From a checkpoint of a small image classifier: norm layernorm, patch size [2, 2].
Rows from block 5 of a small image classifier, named by matrix and row number. Rows with one number belong to one neuron. Each number is 200 + 30 x the weight over its row's rms, rounded and kept within 0 to 999. All counts start at 0.
Before each neuron's rows are labels from the 100 images, of 14848, where the neuron reaches its highest value: "colour at peak" is the nearest of a few named colours to the mean colour under the peak. Only what is clearly more common there than usual is listed. The data: coloured fractals of 300 iterated function systems on busy backdrops. In brackets: how many of the 100, against the usual share in percent.
# fc1: MLP up (model.blocks.5.mlp.fc1.weight, 480x160), inputs 54-107
# fc2: MLP down (model.blocks.5.mlp.fc2.weight, 160x480, transposed), outputs 54-107

colour at peak: brown (80 vs 25.2)
fc1.477,169,200,189,217,160,228,193,237,170,228,238,181,201,178,187,182,242,176,160,218,229,231,183,231,196,259,184,174,255,254,200,225,202,159,211,176,171,220,214,144,265,161,200,207,126,273,180,196,182,213,207,218,162,198
fc2.477,218,192,210,190,232,212,172,179,187,259,106,232,173,212,155,211,249,189,167,214,225,198,192,227,213,158,199,248,222,186,168,149,206,175,199,178,186,200,250,169,195,163,223,139,204,196,242,192,161,182,256,210,173,248

colour at peak: brown (63 vs 25.2)
fc1.82,185,212,216,225,204,172,156,121,178,247,204,196,184,164,140,200,180,212,210,216,163,209,187,198,241,212,185,180,237,181,282,207,204,271,165,207,257,222,212,247,238,238,270,188,178,215,177,220,245,216,232,233,163,222
fc2.82,213,186,220,147,175,154,202,187,194,211,206,184,243,276,230,181,245,157,184,206,228,221,210,150,227,189,233,187,155,179,171,214,166,231,220,165,170,117,192,176,249,131,241,216,203,190,165,205,190,252,199,206,191,191

colour at peak: black (73 vs 12.9)
fc1.210,164,158,210,247,233,201,215,156,249,192,214,245,204,215,227,225,237,129,204,161,201,182,201,202,189,185,198,243,226,178,238,241,221,215,168,210,194,199,196,184,146,207,195,161,249,134,178,215,173,179,211,181,196,179
fc2.210,207,202,201,253,200,151,190,217,236,241,177,189,230,216,218,163,242,146,208,222,190,163,174,202,192,200,174,245,156,223,216,207,203,213,157,197,227,142,221,187,155,217,171,242,180,174,226,219,259,187,199,248,254,174

colour at peak: grey (62 vs 27.1)
fc1.104,165,147,194,161,208,180,247,205,208,171,171,185,156,245,247,229,212,165,168,192,222,229,209,212,226,147,189,248,150,201,210,228,203,147,242,201,207,192,182,165,245,147,206,191,240,196,159,238,174,241,171,232,207,180
fc2.104,157,228,210,183,198,161,195,205,150,185,204,172,196,208,198,149,211,219,251,231,212,192,157,172,193,185,216,178,221,229,223,208,217,178,136,230,175,127,233,174,156,186,173,216,186,205,267,240,192,186,220,251,201,233

colour at peak: pink (43 vs 20.6)
fc1.65,215,200,207,210,168,245,234,198,233,191,185,158,167,223,195,194,218,222,232,244,151,152,195,211,189,197,156,187,174,201,187,161,148,173,167,184,217,193,214,252,164,251,154,165,258,236,220,175,209,186,190,177,170,249
fc2.65,188,210,191,177,218,226,187,213,213,201,186,236,250,232,217,227,225,252,250,204,210,193,221,215,181,218,181,119,222,158,225,191,179,225,192,203,199,195,267,111,207,194,267,186,225,207,227,202,125,199,164,196,198,224

colour at peak: pink (47 vs 20.6); white (32 vs 10.5)
fc1.228,151,221,201,135,260,216,171,178,207,189,157,261,185,178,216,197,190,217,195,148,165,249,138,189,200,229,195,188,263,176,203,236,218,164,220,206,197,150,198,221,192,218,211,167,184,228,168,211,171,228,204,129,239,248
fc2.228,182,171,166,180,174,173,165,144,164,210,158,175,182,229,205,230,158,265,149,208,210,179,261,224,189,246,173,229,179,140,179,197,225,242,180,257,188,174,210,262,197,205,249,209,200,208,252,199,267,162,169,214,230,219

colour at peak: grey (75 vs 27.1)
fc1.109,150,158,200,209,219,148,236,223,232,169,140,192,248,163,279,204,205,157,166,210,139,207,208,168,185,189,164,226,223,192,224,243,130,121,198,194,208,203,149,203,211,196,249,244,248,194,173,194,155,198,229,211,184,199
fc2.109,225,221,222,191,238,172,184,192,254,186,218,201,203,181,146,183,158,252,252,131,181,201,209,206,262,204,228,211,223,238,204,203,170,190,173,240,141,157,189,195,163,254,197,195,170,206,216,232,140,180,197,297,152,213

colour at peak: pink (53 vs 20.6)
fc1.88,179,197,224,220,204,198,157,244,214,224,180,199,221,188,207,236,256,270,160,167,196,198,212,229,179,202,206,202,194,269,159,222,180,159,169,191,241,172,154,230,175,225,164,177,204,186,205,209,151,205,233,246,230,154
fc2.88,218,180,195,211,187,146,207,206,239,236,262,223,218,215,186,241,182,249,200,174,209,187,233,285,194,224,264,206,223,222,189,206,189,197,188,193,198,177,236,275,259,216,211,174,211,198,224,249,198,170,191,176,176,228

colour at peak: black (41 vs 12.9)
fc1.386,205,226,258,200,209,169,204,172,171,189,167,161,141,153,147,249,235,182,184,197,209,151,189,224,168,231,221,211,224,178,188,221,175,163,136,237,212,176,214,212,208,181,197,203,219,151,197,218,216,202,129,202,181,224
fc2.386,245,206,222,210,169,194,223,225,209,229,175,221,191,182,171,238,220,222,205,164,201,257,153,144,204,233,212,167,209,191,186,214,191,198,203,206,203,186,203,164,191,160,165,230,211,206,220,220,153,121,162,235,230,194

colour at peak: grey (58 vs 27.1)
fc1.262,214,210,244,193,190,227,188,201,174,196,172,205,186,242,175,218,210,158,201,190,226,202,211,137,163,203,189,173,192,154,224,226,184,232,192,186,183,171,215,200,157,187,196,163,208,208,227,182,233,176,215,179,188,157
fc2.262,185,196,162,222,180,181,177,206,270,194,182,227,200,191,227,199,190,202,208,212,242,249,199,228,242,195,204,236,251,183,274,197,184,234,211,220,224,182,209,199,132,171,199,225,159,135,207,227,197,183,237,195,149,259

colour at peak: black (35 vs 12.9)
fc1.357,183,194,187,213,220,152,138,225,207,214,140,273,253,172,189,203,221,236,202,194,168,179,180,227,192,180,211,206,226,223,133,155,161,222,192,161,259,218,205,112,209,205,212,252,198,181,207,180,238,194,154,193,182,204
fc2.357,172,189,294,192,236,172,205,182,241,239,155,144,200,218,117,197,189,193,148,217,199,219,178,244,193,211,237,227,193,217,214,237,175,197,234,227,228,215,211,247,227,181,199,183,219,218,169,193,118,159,166,168,219,226

colour at peak: brown (56 vs 25.2); black (36 vs 12.9)
fc1.107,194,194,205,168,195,230,186,198,156,192,179,190,191,166,263,190,179,202,172,196,166,153,184,212,208,181,241,157,164,199,235,217,175,231,159,210,204,243,234,217,201,214,205,191,217,153,191,178,181,171,196,250,224,183
fc2.107,207,156,242,186,194,182,283,226,225,237,212,164,165,199,217,201,185,224,195,140,171,232,196,141,196,187,167,145,240,170,174,203,203,161,207,206,162,183,187,174,185,221,197,168,182,168,189,192,128,242,180,207,208,198

colour at peak: grey (63 vs 27.1)
fc1.168,193,197,199,220,227,186,170,227,189,212,152,228,183,198,127,216,191,178,223,161,174,165,242,229,220,232,225,176,188,224,215,147,213,201,130,200,208,223,103,222,162,229,219,138,169,169,206,170,235,207,242,205,263,227
fc2.168,211,212,190,144,208,214,200,135,202,156,177,217,125,182,160,215,170,214,243,204,167,228,189,172,227,207,192,199,192,169,194,184,193,176,205,156,208,202,231,181,220,221,202,224,149,172,199,227,177,175,169,201,215,160

colour at peak: black (47 vs 12.9)
fc1.154,161,228,185,197,198,201,233,178,206,242,199,198,229,190,250,166,188,222,212,194,179,186,216,267,171,201,199,195,217,151,213,206,230,192,179,208,252,202,220,186,212,209,247,205,165,153,236,228,221,197,216,142,216,174
fc2.154,206,184,122,224,179,219,201,260,190,188,231,213,163,179,187,169,192,152,154,227,187,187,232,187,183,191,169,166,243,194,255,221,215,175,135,224,238,163,243,222,236,254,195,153,265,181,187,238,189,207,166,211,251,187

colour at peak: pink (49 vs 20.6)
fc1.208,194,163,193,178,167,219,217,170,216,166,200,278,226,191,177,180,238,192,337,180,245,148,215,209,214,195,191,177,224,179,210,171,190,171,193,220,130,181,207,176,190,230,164,213,174,183,185,193,213,174,241,183,238,119
fc2.208,154,181,204,200,200,192,188,196,168,213,167,230,258,222,204,210,182,222,131,212,198,153,193,234,214,208,202,222,170,166,204,191,194,194,139,228,183,167,150,223,196,165,187,185,146,195,199,255,255,138,239,192,193,192

colour at peak: pink (52 vs 20.6)
fc1.266,182,161,195,190,206,182,220,218,217,200,181,193,249,157,114,207,227,163,224,189,188,133,164,185,221,179,186,191,149,146,176,223,189,178,197,215,153,230,198,222,186,203,199,216,208,229,233,144,199,179,209,229,200,142
fc2.266,184,190,187,187,238,254,217,201,183,149,266,235,146,220,154,216,227,184,184,201,162,190,157,200,217,199,181,198,145,233,195,257,213,208,198,196,213,203,230,263,166,165,203,208,179,226,152,191,233,178,195,164,178,165

colour at peak: pink (50 vs 20.6)
fc1.463,226,179,250,124,205,250,213,215,183,213,195,234,136,214,178,288,205,148,207,213,194,201,199,184,237,207,201,223,214,200,203,216,228,225,192,189,189,225,163,168,162,191,206,244,193,252,179,212,209,200,176,236,231,162
fc2.463,221,212,273,189,185,231,269,186,196,224,182,169,167,205,217,174,200,134,173,244,226,196,202,228,181,230,219,190,246,225,179,188,227,203,212,159,169,208,198,172,190,184,226,215,191,144,184,211,169,200,207,273,197,158

colour at peak: pink (48 vs 20.6); white (33 vs 10.5)
fc1.74,128,246,200,222,175,195,142,220,191,243,171,234,179,124,173,214,201,275,182,191,187,194,169,196,230,156,163,210,173,211,256,234,233,179,161,186,216,175,224,214,174,243,167,225,121,160,202,174,199,170,241,162,197,208
fc2.74,226,225,231,206,210,175,161,166,203,245,201,173,222,220,229,205,212,255,223,148,154,204,246,200,183,237,220,242,208,154,240,210,204,183,269,260,208,178,207,208,197,232,168,167,173,215,239,165,264,202,194,271,192,234

colour at peak: pink (48 vs 20.6); white (31 vs 10.5)
fc1.222,246,258,175,220,185,182,263,198,233,189,167,191,223,204,250,223,133,238,174,186,202,225,179,195,181,243,209,138,227,202,157,205,225,203,206,168,200,193,172,195,224,143,175,225,193,184,193,211,261,259,187,235,223,246
fc2.222,299,197,219,134,193,168,223,202,175,164,215,177,232,147,171,202,186,160,215,168,218,200,231,212,154,181,200,173,173,154,218,190,225,197,178,165,145,197,172,225,198,163,231,174,190,224,254,240,250,201,177,176,233,224

colour at peak: brown (63 vs 25.2); black (34 vs 12.9)
fc1.233,194,206,201,229,212,157,218,156,223,234,239,195,192,211,183,223,219,217,241,201,170,208,205,207,191,208,185,201,199,215,192,193,176,197,205,146,187,173,216,190,193,224,170,223,197,236,221,191,198,229,306,225,237,163
fc2.233,254,200,229,145,268,202,209,245,158,179,163,224,217,171,253,172,210,188,168,210,198,196,200,155,166,196,178,180,234,191,155,204,185,189,249,155,183,195,273,183,222,198,226,181,205,201,179,172,195,210,215,196,196,180

colour at peak: brown (51 vs 25.2)
fc1.185,177,212,193,229,213,223,240,223,234,224,171,218,167,224,160,233,157,212,232,278,198,171,256,189,190,203,230,198,189,176,174,204,198,217,158,221,224,181,204,229,250,269,136,193,215,187,129,216,213,221,170,217,170,190
fc2.185,201,236,248,177,147,204,175,182,160,198,242,208,193,171,235,176,225,192,238,186,269,176,178,147,191,180,250,217,246,203,194,214,202,217,206,197,177,120,213,195,215,214,219,218,154,243,218,215,201,200,226,222,250,254

colour at peak: grey (57 vs 27.1)
fc1.260,227,158,174,211,181,218,220,217,194,180,179,207,213,191,240,145,199,334,183,205,210,246,208,191,233,162,223,135,208,159,173,156,197,179,174,222,199,210,151,219,225,192,171,213,235,214,225,205,246,215,184,125,214,161
fc2.260,179,175,215,229,217,172,112,212,203,209,212,238,218,214,181,184,156,226,172,129,204,217,175,214,208,189,188,200,160,209,192,233,232,231,165,182,227,207,162,174,175,194,158,228,244,162,206,222,214,149,200,235,249,192

colour at peak: grey (68 vs 27.1)
fc1.255,200,159,215,254,217,210,270,268,232,181,182,201,171,179,241,219,176,233,207,215,201,178,171,168,220,192,215,223,206,182,218,210,199,230,134,228,175,158,226,189,166,288,196,167,182,196,249,195,228,155,222,131,239,165
fc2.255,196,142,192,271,151,150,220,202,225,220,216,189,254,200,198,230,192,231,103,245,216,233,154,180,193,149,181,225,261,245,212,206,179,166,159,141,231,160,182,194,218,205,173,208,193,187,234,173,167,169,160,171,245,206

colour at peak: brown (65 vs 25.2)
fc1.213,162,223,172,181,147,161,226,221,226,151,196,183,195,213,196,201,219,203,220,179,165,220,253,237,181,214,169,225,193,274,231,199,250,257,200,123,228,156,218,170,221,189,167,162,174,189,260,194,152,206,202,159,193,209
fc2.213,204,191,179,204,222,168,125,155,181,185,160,209,207,197,207,201,189,221,214,222,188,156,174,224,176,181,184,196,225,148,221,237,201,218,229,160,151,226,166,189,199,176,230,191,284,253,183,223,190,158,183,203,189,251

colour at peak: black (47 vs 12.9)
fc1.300,168,298,202,195,197,221,181,183,233,217,166,169,219,175,241,231,176,175,220,207,181,229,216,269,233,198,220,242,205,161,192,252,194,230,181,227,198,182,157,212,145,225,218,201,207,223,185,265,196,238,171,239,146,196
fc2.300,198,225,210,179,212,240,230,168,176,217,190,173,210,197,213,138,187,213,227,293,168,176,205,205,180,209,207,250,209,208,238,181,155,202,157,193,220,197,226,231,188,185,204,157,217,189,191,201,186,221,183,194,218,171

colour at peak: pink (43 vs 20.6)
fc1.459,186,207,249,224,150,222,211,208,195,205,172,220,232,166,143,230,207,158,192,172,160,190,194,215,282,181,267,162,202,242,194,160,160,212,170,213,197,195,193,231,189,184,183,222,127,211,191,178,261,213,183,182,218,151
fc2.459,220,204,160,158,167,203,175,213,196,239,214,178,225,184,230,169,187,189,166,204,201,197,236,193,245,192,203,258,237,175,212,159,210,217,245,210,148,183,179,205,179,157,155,209,189,137,162,199,191,184,211,221,213,187

colour at peak: brown (57 vs 25.2)
fc1.462,188,177,163,198,151,231,224,224,197,207,175,194,138,251,232,169,186,187,208,248,151,185,152,202,187,249,136,158,208,175,225,228,133,237,213,224,185,160,186,171,210,232,212,183,179,133,195,155,155,202,180,227,186,200
fc2.462,190,243,164,169,128,216,204,222,223,165,206,142,203,165,156,200,225,253,190,183,215,165,168,200,206,196,145,205,217,244,199,220,228,254,202,207,186,210,170,174,236,229,201,213,229,207,175,224,199,222,189,174,233,176

colour at peak: brown (70 vs 25.2)
fc1.461,198,208,215,184,219,202,200,207,159,137,197,239,173,211,173,211,223,213,176,214,243,183,206,198,191,234,165,198,195,198,240,179,229,110,205,221,218,190,242,170,233,198,129,278,204,214,181,210,230,233,207,210,149,227
fc2.461,184,181,216,256,179,220,145,191,156,195,190,165,204,189,178,192,171,215,258,191,152,224,231,177,211,172,179,258,171,132,181,173,171,180,172,233,245,179,219,172,223,219,265,216,172,226,214,241,194,186,194,183,251,142

colour at peak: grey (69 vs 27.1)
fc1.100,204,228,160,212,167,185,211,204,181,183,135,159,160,152,220,171,211,185,182,222,235,259,251,204,197,210,196,149,161,184,156,200,191,175,177,171,270,194,206,245,216,188,180,231,208,194,127,199,180,197,185,206,144,203
fc2.100,271,190,228,212,176,168,217,171,227,157,191,222,191,209,206,185,202,221,235,258,196,227,176,158,169,173,168,201,137,178,214,196,196,208,241,218,215,239,190,213,214,216,200,200,178,224,204,176,191,199,198,158,249,147

colour at peak: brown (53 vs 25.2); black (40 vs 12.9)
fc1.45,202,207,151,211,161,187,191,199,215,140,197,178,202,198,197,186,201,192,203,204,160,236,242,220,203,186,238,323,274,175,194,197,188,210,212,184,197,124,188,199,210,207,207,203,185,165,222,165,252,208,186,183,234,212
fc2.45,208,214,167,181,248,147,243,137,203,205,182,188,187,169,165,170,207,210,210,177,220,176,182,250,192,195,210,207,188,235,206,255,183,265,176,177,204,185,210,244,169,169,142,190,247,324,173,184,186,219,219,199,179,185

colour at peak: brown (62 vs 25.2)
fc1.224,203,146,236,190,188,185,180,167,191,210,184,179,292,209,207,187,202,170,211,251,183,194,206,257,186,243,230,193,165,202,209,195,216,215,209,249,218,216,148,153,205,172,205,193,154,239,175,204,206,171,191,246,173,224
fc2.224,195,201,178,151,107,168,205,154,184,149,199,208,206,183,196,144,211,258,188,219,172,239,162,197,166,214,252,212,207,216,210,216,165,216,195,225,213,190,163,239,176,226,240,215,214,184,160,192,124,197,167,206,179,185

colour at peak: brown (53 vs 25.2)
fc1.423,215,225,243,217,259,232,247,210,242,187,217,194,243,179,184,202,189,247,201,182,226,252,177,219,153,200,200,258,184,242,175,189,187,130,227,250,248,213,222,217,213,256,205,197,248,238,162,189,204,167,224,221,183,188
fc2.423,126,233,170,213,232,162,243,176,172,223,165,187,160,210,200,224,192,196,203,239,224,195,226,165,185,216,246,207,213,197,222,195,190,163,213,185,302,198,230,200,228,155,181,222,198,238,135,217,204,225,169,219,175,235

colour at peak: pink (48 vs 20.6)
fc1.137,186,235,235,178,189,148,190,207,223,184,210,238,212,212,253,240,156,217,197,212,178,239,213,187,213,205,238,238,190,252,198,198,236,196,218,150,202,226,189,184,199,168,212,172,186,257,186,219,240,141,196,226,192,237
fc2.137,236,172,189,215,233,207,161,248,155,202,157,200,179,205,213,190,223,172,222,226,188,202,224,216,178,156,188,216,184,164,158,153,198,119,142,184,173,156,135,188,205,226,217,227,136,209,199,145,180,222,216,166,140,250

colour at peak: pink (52 vs 20.6)
fc1.464,182,222,174,205,208,275,179,180,200,179,221,251,177,252,134,208,163,187,231,171,196,171,126,189,189,226,202,224,225,207,187,212,166,149,221,149,193,208,186,225,227,235,206,186,187,197,176,253,190,214,196,188,178,180
fc2.464,178,177,200,177,172,223,219,229,158,201,169,197,173,171,209,188,163,198,172,257,258,185,134,232,277,192,187,170,213,184,188,168,164,242,210,180,253,206,165,159,226,213,240,211,213,233,187,207,252,208,243,208,163,247

colour at peak: pink (49 vs 20.6)
fc1.307,182,221,188,212,231,212,151,179,185,214,177,159,200,151,193,155,235,163,240,187,204,147,201,217,254,281,190,222,196,191,191,193,186,198,220,195,177,170,209,241,191,224,198,237,209,169,184,191,224,176,171,223,184,213
fc2.307,199,175,147,209,186,217,281,204,222,172,239,211,119,175,214,209,205,203,159,214,167,200,180,177,265,188,191,198,192,200,221,204,230,218,236,176,191,225,141,233,208,151,176,202,195,232,226,187,189,205,184,186,178,214

colour at peak: grey (86 vs 27.1)
fc1.313,171,192,163,209,231,163,164,188,232,213,128,191,185,200,174,211,193,182,205,203,170,186,213,259,184,79,157,208,212,194,200,207,199,196,172,216,179,194,219,189,174,191,162,70,240,198,222,206,221,196,204,241,186,154
fc2.313,244,258,239,206,244,202,210,209,181,170,138,213,151,195,222,152,237,134,191,200,237,194,238,190,222,259,210,191,173,218,200,194,183,234,172,193,203,193,230,158,209,182,209,281,200,190,177,197,261,263,194,229,168,202

colour at peak: brown (51 vs 25.2)
fc1.343,172,177,240,195,196,187,167,233,245,212,198,138,207,176,182,167,246,145,221,240,210,179,157,203,162,153,194,218,220,182,204,229,213,188,245,220,167,219,213,122,185,189,304,211,176,207,127,187,205,183,187,209,204,188
fc2.343,200,205,166,231,195,205,208,233,198,176,221,217,191,218,231,171,204,179,231,176,167,148,234,196,211,184,182,188,183,205,209,232,142,206,147,286,201,224,178,236,203,207,176,248,207,184,151,152,186,216,182,237,119,174

colour at peak: pink (44 vs 20.6)
fc1.87,185,195,218,199,210,190,219,215,207,151,177,224,208,233,243,225,219,190,177,214,170,245,263,227,232,267,176,199,210,190,178,186,230,210,174,218,213,214,182,195,187,163,174,184,223,198,227,205,189,207,195,199,229,170
fc2.87,191,197,204,198,217,201,217,214,175,199,256,147,243,163,195,242,198,268,209,219,187,180,191,182,167,200,208,201,234,207,189,190,145,231,183,194,160,205,228,213,199,184,176,227,229,161,246,186,194,152,188,215,227,163

colour at peak: white (28 vs 10.5)
fc1.258,221,178,195,169,205,208,167,233,171,169,237,187,241,158,206,219,195,183,153,209,253,221,210,192,244,237,189,226,196,202,233,200,189,193,215,263,154,176,199,222,178,176,169,191,150,208,166,194,177,172,186,204,227,181
fc2.258,228,277,213,193,216,168,236,168,197,177,154,167,217,181,199,194,191,206,223,212,188,159,194,218,233,238,167,209,152,232,214,168,220,186,195,205,172,235,168,181,222,204,283,172,233,210,204,153,154,142,300,180,207,174

colour at peak: brown (82 vs 25.2)
fc1.446,193,188,175,242,175,232,209,160,243,225,177,172,213,214,228,158,244,180,216,115,178,239,227,200,158,203,236,190,197,185,162,227,137,161,200,212,176,215,207,220,234,192,185,144,219,178,223,186,210,199,233,205,164,184
fc2.446,198,189,213,172,213,218,189,238,228,191,184,155,189,151,185,192,194,170,215,207,181,192,178,180,147,212,234,154,210,228,213,196,212,189,203,167,236,162,165,184,164,230,185,197,293,178,202,185,204,223,205,220,199,155

colour at peak: white (30 vs 10.5)
fc1.348,205,198,223,221,236,189,197,185,128,199,204,231,189,243,211,188,216,158,130,182,148,179,196,139,212,214,204,204,176,144,207,167,158,158,201,210,226,188,171,193,220,196,215,162,231,181,236,185,206,221,217,256,150,212
fc2.348,185,229,192,193,168,210,198,152,171,202,266,214,146,181,168,174,259,239,153,220,197,184,173,200,231,221,152,243,249,206,193,209,191,200,174,220,221,207,185,210,218,222,207,220,232,204,187,238,209,200,186,156,191,181

colour at peak: brown (66 vs 25.2)
fc1.288,153,189,166,177,241,225,242,191,213,138,188,172,188,165,175,166,271,192,226,195,184,232,192,235,152,230,146,162,259,209,217,205,226,197,182,233,211,178,175,238,248,209,193,212,192,240,216,128,186,246,197,203,121,209
fc2.288,216,188,202,221,236,243,187,185,228,216,211,185,201,201,174,231,205,144,248,255,207,192,196,194,207,146,156,269,236,243,212,205,186,158,228,200,209,169,201,187,178,207,189,164,232,160,219,205,194,184,203,256,188,181

colour at peak: grey (60 vs 27.1)
fc1.54,215,141,214,227,177,188,164,175,239,225,177,255,175,157,175,170,197,192,249,158,207,183,188,236,196,238,226,189,196,163,186,168,276,251,168,203,195,213,218,195,195,198,156,82,163,217,198,218,236,207,180,200,233,194
fc2.54,244,172,192,217,209,201,231,153,255,195,228,208,153,239,182,176,221,223,222,192,198,182,227,162,220,192,232,160,194,150,138,204,179,173,213,217,214,216,185,176,208,163,172,260,161,142,206,244,196,203,214,214,223,221

colour at peak: brown (64 vs 25.2)
fc1.110,209,176,198,212,175,205,205,175,237,260,212,181,217,175,208,214,203,163,208,170,174,214,114,163,160,196,151,196,193,172,240,221,170,170,210,194,205,183,200,200,185,152,187,155,202,212,201,226,192,214,186,208,212,233
fc2.110,221,150,205,175,225,199,191,176,227,177,196,256,188,184,216,231,168,260,198,252,159,190,213,196,112,200,207,184,125,148,167,169,223,177,192,169,249,189,183,149,139,186,173,199,224,224,184,215,203,196,166,178,179,205

colour at peak: pink (48 vs 20.6); white (28 vs 10.5)
fc1.471,205,191,184,170,188,189,199,166,225,195,212,202,200,252,183,199,203,212,197,194,186,178,203,168,220,260,233,259,241,228,205,216,250,238,106,246,240,151,155,156,212,201,181,171,220,218,219,250,247,198,209,199,219,191
fc2.471,196,179,248,238,227,173,166,128,207,223,241,293,197,192,186,204,165,239,174,144,206,179,181,186,182,177,195,183,212,238,227,197,150,241,150,200,216,211,242,189,145,196,233,257,144,163,180,185,247,210,221,188,141,171

colour at peak: black (38 vs 12.9)
fc1.131,235,233,252,215,155,186,194,200,220,201,235,177,228,178,165,224,194,241,157,191,206,197,196,183,224,158,236,197,197,214,196,173,240,218,254,194,192,184,171,179,204,171,203,134,153,203,183,167,197,224,202,193,234,183
fc2.131,252,201,151,194,181,200,221,208,189,164,189,225,204,193,162,194,220,225,170,223,167,165,179,182,187,197,225,198,184,188,169,160,177,232,211,132,184,238,198,164,149,264,210,176,200,210,215,163,162,189,186,183,194,233

colour at peak: pink (42 vs 20.6)
fc1.200,168,168,165,229,254,171,218,213,213,344,228,272,216,223,230,222,161,190,170,184,204,171,184,192,155,207,245,160,189,237,208,177,157,163,151,202,167,176,165,150,209,121,207,257,210,186,218,209,207,236,229,235,221,177
fc2.200,210,204,255,234,226,241,169,194,215,183,189,201,178,138,205,201,216,212,226,233,219,180,223,136,211,129,198,194,206,196,155,239,171,158,203,137,193,214,241,215,227,205,178,235,184,166,230,216,213,233,190,179,205,177

colour at peak: pink (51 vs 20.6)
fc1.401,181,214,201,202,171,239,210,192,214,215,153,266,231,194,180,193,210,184,194,178,158,185,207,196,251,188,163,201,115,158,164,194,201,174,183,197,209,226,185,225,213,242,184,234,239,212,245,117,170,195,218,202,224,161
fc2.401,217,198,234,218,202,186,218,159,194,152,241,177,149,152,197,186,207,189,238,204,203,186,168,215,199,178,188,251,225,216,208,226,192,208,220,161,194,217,202,197,163,209,224,160,137,165,121,202,190,223,181,212,202,180

colour at peak: black (41 vs 12.9)
fc1.90,176,184,206,217,210,141,214,190,175,234,218,167,209,180,164,203,202,190,180,201,189,230,213,260,254,138,142,220,211,163,207,172,186,177,185,172,191,233,287,191,154,206,209,197,219,195,206,215,226,164,167,234,191,228
fc2.90,232,192,171,198,261,163,202,223,221,191,173,254,168,203,229,180,229,192,115,163,216,175,259,205,210,178,224,253,184,234,198,159,241,183,222,199,174,227,268,231,185,213,203,243,167,184,199,216,193,232,227,155,198,225

colour at peak: pink (50 vs 20.6)
fc1.148,149,185,236,198,235,214,185,223,189,219,179,275,197,189,173,168,178,139,177,146,182,152,171,213,214,214,210,201,200,167,261,186,128,207,212,171,219,202,210,222,216,142,200,226,187,215,169,231,220,126,214,213,203,206
fc2.148,148,180,193,180,180,213,139,169,244,161,212,228,227,188,151,230,196,212,173,194,221,218,194,225,212,216,220,187,219,190,245,192,256,175,213,132,169,258,209,196,245,212,146,226,182,190,185,212,216,221,185,130,177,212

colour at peak: brown (87 vs 25.2)
fc1.136,176,235,185,177,169,205,177,182,207,188,229,154,229,194,176,183,203,227,191,187,186,208,184,166,220,201,200,203,212,196,178,175,261,211,217,202,194,220,166,157,137,188,216,217,222,200,241,208,198,190,236,252,194,168
fc2.136,205,177,153,186,177,191,159,212,231,221,178,217,218,233,173,187,201,169,196,240,213,164,221,180,214,202,212,223,259,200,265,229,201,197,217,241,200,185,217,182,165,183,241,125,217,167,227,181,185,166,180,253,206,200

colour at peak: brown (73 vs 25.2)
fc1.445,178,161,143,168,169,169,199,213,190,225,211,196,242,209,308,224,205,165,146,204,205,200,172,186,163,205,184,213,227,175,186,230,167,198,248,187,199,175,208,180,237,162,221,234,216,204,218,195,200,213,222,189,204,213
fc2.445,228,196,190,222,192,244,217,195,186,165,231,157,173,161,159,166,232,244,245,193,203,179,220,170,149,204,185,152,220,244,186,194,199,236,156,210,209,139,142,194,216,201,209,210,220,222,188,215,263,178,210,216,198,177

colour at peak: brown (54 vs 25.2)
fc1.376,209,199,179,205,191,264,174,238,214,183,210,215,187,224,198,226,170,177,183,229,223,176,205,138,188,187,217,181,161,169,268,157,187,204,187,210,164,223,247,215,225,145,197,205,217,195,218,176,176,164,177,205,197,205
fc2.376,159,191,194,208,239,194,185,203,204,210,215,241,185,159,216,174,182,179,183,155,151,199,207,216,208,125,187,205,169,219,152,143,176,205,223,178,223,155,198,181,197,221,187,163,152,194,212,192,232,167,232,231,166,189